From a checkpoint of a small class-conditioned image diffusion model: num experts 64.
Rows from block 3 of a small class-conditioned image diffusion model, named by matrix and row number. Rows with one number within an expert belong to one neuron, the router's apart. Each number is 500 + 40 x the weight over its row's rms, rounded and kept within 0 to 999. All counts start at 0. Numbers have three digits each.
Before each expert's rows are labels from the 100 images, of 14848 (inputs lightly noised), where the router gives the expert most weight on average: "place" is the part of the image that holds the peak; "top examples" is what is common among them. Only what is clearly more common there than usual is listed. The data: flat shapes of many kinds, plain or patterned, on busy backdrops.
# router: router (model.blocks.3.mlp.router.weight, 64x256), inputs 215-255
# up: expert up (model.blocks.3.mlp.up, 64x128x256), inputs 215-255
# down: expert down (model.blocks.3.mlp.down, 64x256x128, transposed), outputs 215-255

# expert 15
place: bottom centre
top examples: count: one
router.15:466537551524469573567497465468509499476544505519414508541568481519526488475548493541463518516469518448461500496566543560511
up.18:560496522513508468466476515440469506441498427506476458458529490504443512462564549434457512439489444538545537505510498458543
down.18:428559547455448542485421526464448472589570384527579522480525437550440477484514459454554514510489479522516560543476447557547
up.19:569534509502441475486439547517497505533448435611436453452510463498467515509492461522507516499468471518551547483483497518505
down.19:453471484491488490434494532549451505470434482459481517538448547486541507509441526461459521539499502447515561521454454444500
up.20:538474488524559452544483413493494479506479535499510500477471513496486525580513500437503418444549513568547449469576516506518
down.20:522514465516550505519526558472511516499521502471525493482526440480461535482458531449515522483472513518558503550406449487563
up.21:458461516517506482403517560497552489467496536464486481530575549401435536498457553483468441530501468551564382458482544497507
down.21:493513530482471466484557591490489442475479496477492569554567494438490502454480523503535565583488459582568467472497573441467
up.22:514484475424469494471606475534456494561448505484479509495495598541511494484398463500432554468505499551511476496472542472522
down.22:484512556520435527492470512508482515497491486504539491466514521564541477473485528529552502491552494495558535507540473514458
up.23:472480443484484511506463475486460508447460484453509493520482491397532542505375512447528552448530554546539497517502492456548
down.23:452454577530548523490443480523387479465499484439498550599409527486587480524516490447456529499505502554444504539461479456516
up.24:567512508525568498480534367490554484497563543487497508504541490536424513559471464487460483520510524515528465499486467572562
down.24:471569500501452494520506569474417483544513427510460497488499422442456493452542482475477430533502506542507576506504486537506

# expert 32
place: middle left
top examples: count: one
router.32:429493550548478525577472483521493477567489468621433525508505497548542497488552467522532499456484522532481486517557556488495
up.0:493460439542630504454460472515515502492544440418608502502467563395554552556532490458491556521492495492540506509448510510499
down.0:440493488438539406592425466465556496512475375441560519492451536428539524552463510534490536506508503495495530534503430558532
up.1:434467454449446510583485451499437514442546536499452484444513437495535444515495458484554498476526525517498469487477520449559
down.1:499491514578569470479467499487461519557539498452559491461468539493417584495482573429519536463472489534525505473511432533507
up.2:470450460540617499460473464516511504473501478498597515483476622445536549553529514459552531492484472489526537498497476499498
down.2:457467454467591478542376460451527489478486432494497515504435507434547449544536562527471507510505481433517524556484471538517
up.3:482449498521479518582577494521424506472492514517519447511503517490489477474539486485528558507457503552472529495516485503537
down.3:538520455487513477448612538482540499515552485507514458490569441536469516489448573500496520495527512554522498515526400514516
up.4:514486519537516492405515519555449508524480387469555489490553538508440480492501491500424565470463493531491471464509473547499
down.4:491424463541542493488459485504488474412527459492511521489441550458528485444505603455526557483546539482517504536496393487461
up.5:462452469491530474499506511474495502543531489494416543527491426497541574499517542476459520426486512504525528532466472494492
down.5:548502494497526510524485452492497523420437526467469453500470487521479466441493444556445501455526538556410422466552590507464
up.6:434418438357564499543564438459471455506448489484463513485528519515565518470551523462560549484503491514507499521524509498490
down.6:619473489496574509513595484480506502420493504530563450492486502479492461466423549495480392489524484485460517495522514488389

# expert 35
place: top right; middle right
top examples: count: one
router.35:497510504537464563533473485499541508461541490525483488473520495515546509486511496475465439456540505438492487481528577532494
up.0:406502485477462497529442515561482535550518509529500546535445531528540527521538466548593575553445526536459514553452448462537
down.0:433493498511441581611499466520447508512491516572478494447427500465513411495562416511492522464471526527457512475515526517465
up.1:517476506489551518537485566457487473469496528518523542494490494491484507523490527463535461513517506522448582557440487457573
down.1:460530492496535518541511473495507516463515508472515541459541483518479492552554526500463442520551475441487503453527502514568
up.2:494502480417455485470583527507454495559446509500466522473484590519539495471473489482507545494518458625510474496474556445491
down.2:429541510500409508485483515505459457514501488569550503477543469501520490524489452511595483502530502477464546481553507513444
up.3:507525513473544477475464507430485421525505516502525567515508520461477537495484522505560544451493505531486516583463394492551
down.3:480497505511576490552459469454590538465508521460552495478521512477508436599489520472444506470513497421491467502525470537479
up.4:502484446483466493429522559537571416506518567462449539490470542559527477510434518541499451556543569554515388486548521470506
down.4:493518491494432476493501475528614477443479489511446567520473510448506426567448487566443520571484492493461452458484573445434
up.5:524507433504572436519474457506449528511545459508486521502463536449501503560458537343513523485465499529510581545415473518513
down.5:489550594589438492519560513533540508455485535534469495459501492511458501427514500576511511524513476486503522417517510450400
up.6:420521485569445535537419486506523524535571483500509519433572544523536464437496484471586540446453497537504435489482507433550
down.6:517498517450553495524488528541507502495454434485489465499458450538413533487491545511512484517544520502543539520602471616413

# expert 50
place: middle left; top left
top examples: count: one; its colour: grey
router.50:502546545519465535565528484518512492487481532523474508512480480520525515470535555491485482481483530461485516500605540575481
up.0:570452517446544439431532492461468489532480491489516495490549475504433537491559584465480448527454486519529545521491562490546
down.0:488481491512461514452559503547429488571485503536493502516453409507517527486557473497505565464489505575506441509466517518594
up.1:504484534559590501443485483533508481530481533475550514512552507486497473502511504546409527515528552551436521509486449488541
down.1:543492511497426494513492502551508467545461490561446496439425517431512448540504493521419497483538449490484464486515546547429
up.2:575540527491519508496598476468525495531545474517452514520472491499464469466514538482529525514567466451484496574460501519481
down.2:425529490437433488516431537566533525507445547515510431534510542539503572509506496488501512488419556532551498435462505462523
up.3:539557461437484502511503499473481563501538462528513473566504512475510450586524431485481536528476437493567495460524446463535
down.3:493499525466503467519530448483507554462475503487527498509555554532499495537463412534553538528490495512483466521462517505529
up.4:416512469509619460470507528521544487475571502499536546474492557441518507488487470517506536526527558520550429494517427512563
down.4:497479453504467563559422532522544519514482480529494503500460501538548450509566504489542486475494558567502412491562516446423
up.5:516467526542573552467459484530490571573517504486553496492524494503473489488470505505476539505484452493488476523398515516515
down.5:457517510482493517515492504561532533525476514507537503463502565465462479539478503558456498480494462452464469506499501478441
up.6:520477519479543536483540478536542576585484446471522462476502524524481541498496490509510499469546428509483449538501509501503
down.6:487534515455448566531462479552559559545467521492530487557506503484497506524428432560497456493516471476481524516511509479470

# expert 20
place: middle left
top examples: count: one
router.20:486492575519459559536533484550489484483454538502440543507557555498544489514501518526491533513477555484463471489600540552529
up.0:532539468535521467457561526444487533464528554497573452508511533528439530549472508474587496495433476436594564494504477501480
down.0:506537492499484555556449502495429481568512467459454413507494515528478566428520465533551468450541548538516531494550507488556
up.1:439515485463475488469483594475436514498459478504495496506511484482515534406488524506510573489470444455472531487414516434474
down.1:508444491498576499520538460498450475493523531472467524488487533449441510514487522422445490477466512466451488476430494494493
up.2:550437451540534499464465442427449516516461524475472477496497489467484561501446479409507554501476476559499490515412502488488
down.2:501488504522529460476451515489482519515533503443541528568476518421587528513486510439531595471471512605564439533484454447565
up.3:538487518448461515472585558515487521497465468527477491574467568470410492499483503524482501535540514558483529456478487406548
down.3:512497545545403404463486552547518486526502480434495501559546534437511552464491530493501596541431420565538466482509476433524
up.4:605541457514474485441544520505512464498438545484555474537555481480474532566452566483432424538485490396543548506480521470496
down.4:523572524456480536510517488496456507599467501401545487565575509442456567467480469453568456529494512590561508535525506517551
up.5:497504466482591500471514520445507495506538546496544494482484505431507478564408482510522495514583536510480523467476499492462
down.5:533584504439470556563458515393503477488469462540461527503500532504472461546573445609550486523489488540478508532578588545455
up.6:456528445407449492520466563520548502540485515496507518538519474563527525525524454564630542577491530533464508559436418440532
down.6:482537519479483538541533475465501475490446480600460519464501520484503442520595426513526528525516457518456509476556561502428

# expert 4
place: bottom left
top examples: count: one
router.4:471526555515462539567430520490466473517514470531432486475477443539527476514536471523469529440484519491483487534511510474527
up.0:562459479554529509518454487473504487543429488500450533468529473438401526580518505450430455519447454475491508494458540471439
down.0:518559531478444533586527513445539547538479446527506464477514471534474501514533478534539495467508509540549544527503504505500
up.1:473522474479427522471518595551503498479485540484541525553516476520467551522479486528564492515500513475547541494466416425534
down.1:531491552471481467521480458509518497479457507560477513466494557463483475468533492533538562537507447578503525481506515503465
up.2:435535463484475561497549480530514532516466470527467517450485510500489503475515514523519510519525462512525508487473458451447
down.2:470485522506469450514463532477461461501512432540493537443453531566486520520541530502513528465443494488446520476468460468495
up.3:462456504518624482506500525457475516427517470516498482457515494442510526509507539459518542501588501486485508455475526496531
down.3:474501489503521502520476491532522542535521444484523511454521462535491511514501543494506509431527476462513463545481474522497
up.4:571514485495496545433534589510543472543549468429532522557562493460477513526430463520541503581499468477599539515466428509500
down.4:561516494474533487473542482493537479434447542528482507485505573468488476527505501526482466510553506466455515464444579485464
up.5:533459517561547487480457448438537439504520512515503496415516476486360456462558489473448521463500471559493441465482497506493
down.5:492495497436508477482517551522528498557476483550546548462597501510465489535532456535546531564509456596523555504527499474501
up.6:545533430537463430513553528436473468493479494524443459457553503419463554576490525439440408456471479529483522446498505451503
down.6:507538464490490527508526497525521510505523467581530541459538511559512521580564491536529493504546482479534451512537429514482

# expert 7
place: bottom centre
top examples: count: one
router.7:512545545538424492552514556513505457513486543532462491521599548519506520525568515531527529563451538454519497510555541530465
up.0:547457444490494509477479519494508474561451546525500570536500431520451554485479600467450434554583500439555486550501536517583
down.0:487493465525451534521455481542495526520442563463479498525578439469509558451515512460526462496545536565553509544555523520507
up.1:514523496502491400582551503416368475499544459581474508481511518528483513462568488471522523510478488579507595403572463518577
down.1:510502553498485462555508502417474497508542475541505490452530477512456485451541470493577536526452499567546558483500489494516
up.2:562508543517485488471491499482545485513460530446498536506562439542409536479436534464431402508592491442498535500462576461505
down.2:572520512529492489501530511476523533503500534411512499535552513473472576488413511469514432497540555529506517514540554507486
up.3:474447448446505535504427524509589507560532497464513540519535439534506558479444482555585494508510523450528451491467457411637
down.3:502502529482561518521536395534542464491464455589508532468438526512490503508552529502470503497520526487399514512626570494430
up.4:507452516457544446453461471484544497528438520525547494547480538476515472515452600499551486560474496503451497542461510496589
down.4:559532475532494520542587496521490481516500546507527432479521570499484531468465492473527428525540505525578528413492509417465
up.5:486527519493555482530475518543591511416481487479548509468488548548524475548448496472511535488604460538469524499468510520455
down.5:405573499574407546492492508470523534507458596554492500462523514555493520486632441542577564478512510486523461511531541522424
up.6:552436434522543505486546507424502506531545447504506482468518554516462538468519593393490497541497438511536524515527432499599
down.6:473474500515476534548458459540430571546517494525513517471467489549489531443516461495509568464508504557458531555565517558558

# expert 33
place: middle left
top examples: count: one
router.33:443562513458435525564491511506482479541520536610481521531536500530559511538575477535540519537517530498465496519554542533458
up.0:465423523553524520451503469544575529491549444442477520519508518503494494456600455522518509465505532542508479461525473445488
down.0:573514434489537458485470457511577485468431550557474466462487489438448485566457481517437568486546486518570491503495574522441
up.1:490518483493514511529479463490491501551549486502480541510501493503500549522551452523511585556474564538442475530466410597598
down.1:484488452500522557505488507448493465512543439583482492435522514520469467489551560473516398503491447424505528471565510452394
up.2:480516482449487534562550516514431523512512554553535456540552505478552573509512518490550509535442481497517561498560479552495
down.2:553542477526550392435476570479493431506486466470501533438467560519427503528516568467448513503506454479472477497465421482464
up.3:472422499448554527577506450498508520549486468497527516497380467547566458533552482488552539402532517583443516491562469454491
down.3:539505494528472488500475507545474582492491548494480423498510470498479500445442480560473550418469472585464456479475551510547
up.4:471456419468515476554466486465500552432550530413605503572512491481559512474442509477556546504516497520505514460470402443500
down.4:531496508490509444475510480504517509456536554437596466540527523509512548478454525445559483502503505490581522522466461441488
up.5:460490534480503521510443580536477515545509509506529438578458443514525507464554476498569523559419486577454501517471536516511
down.5:531536462488531531545546440496472441473535481568472469444486546479506434532508454440502456503537444498511521515549467458488
up.6:454498521453453531555555543443418494471524496503507460574531470490536502513506491467512508541471509453511582519490480525506
down.6:537571545565488425399483509538502455483560457482501483510549576428464520515506598472478513523496468510549455487521456483498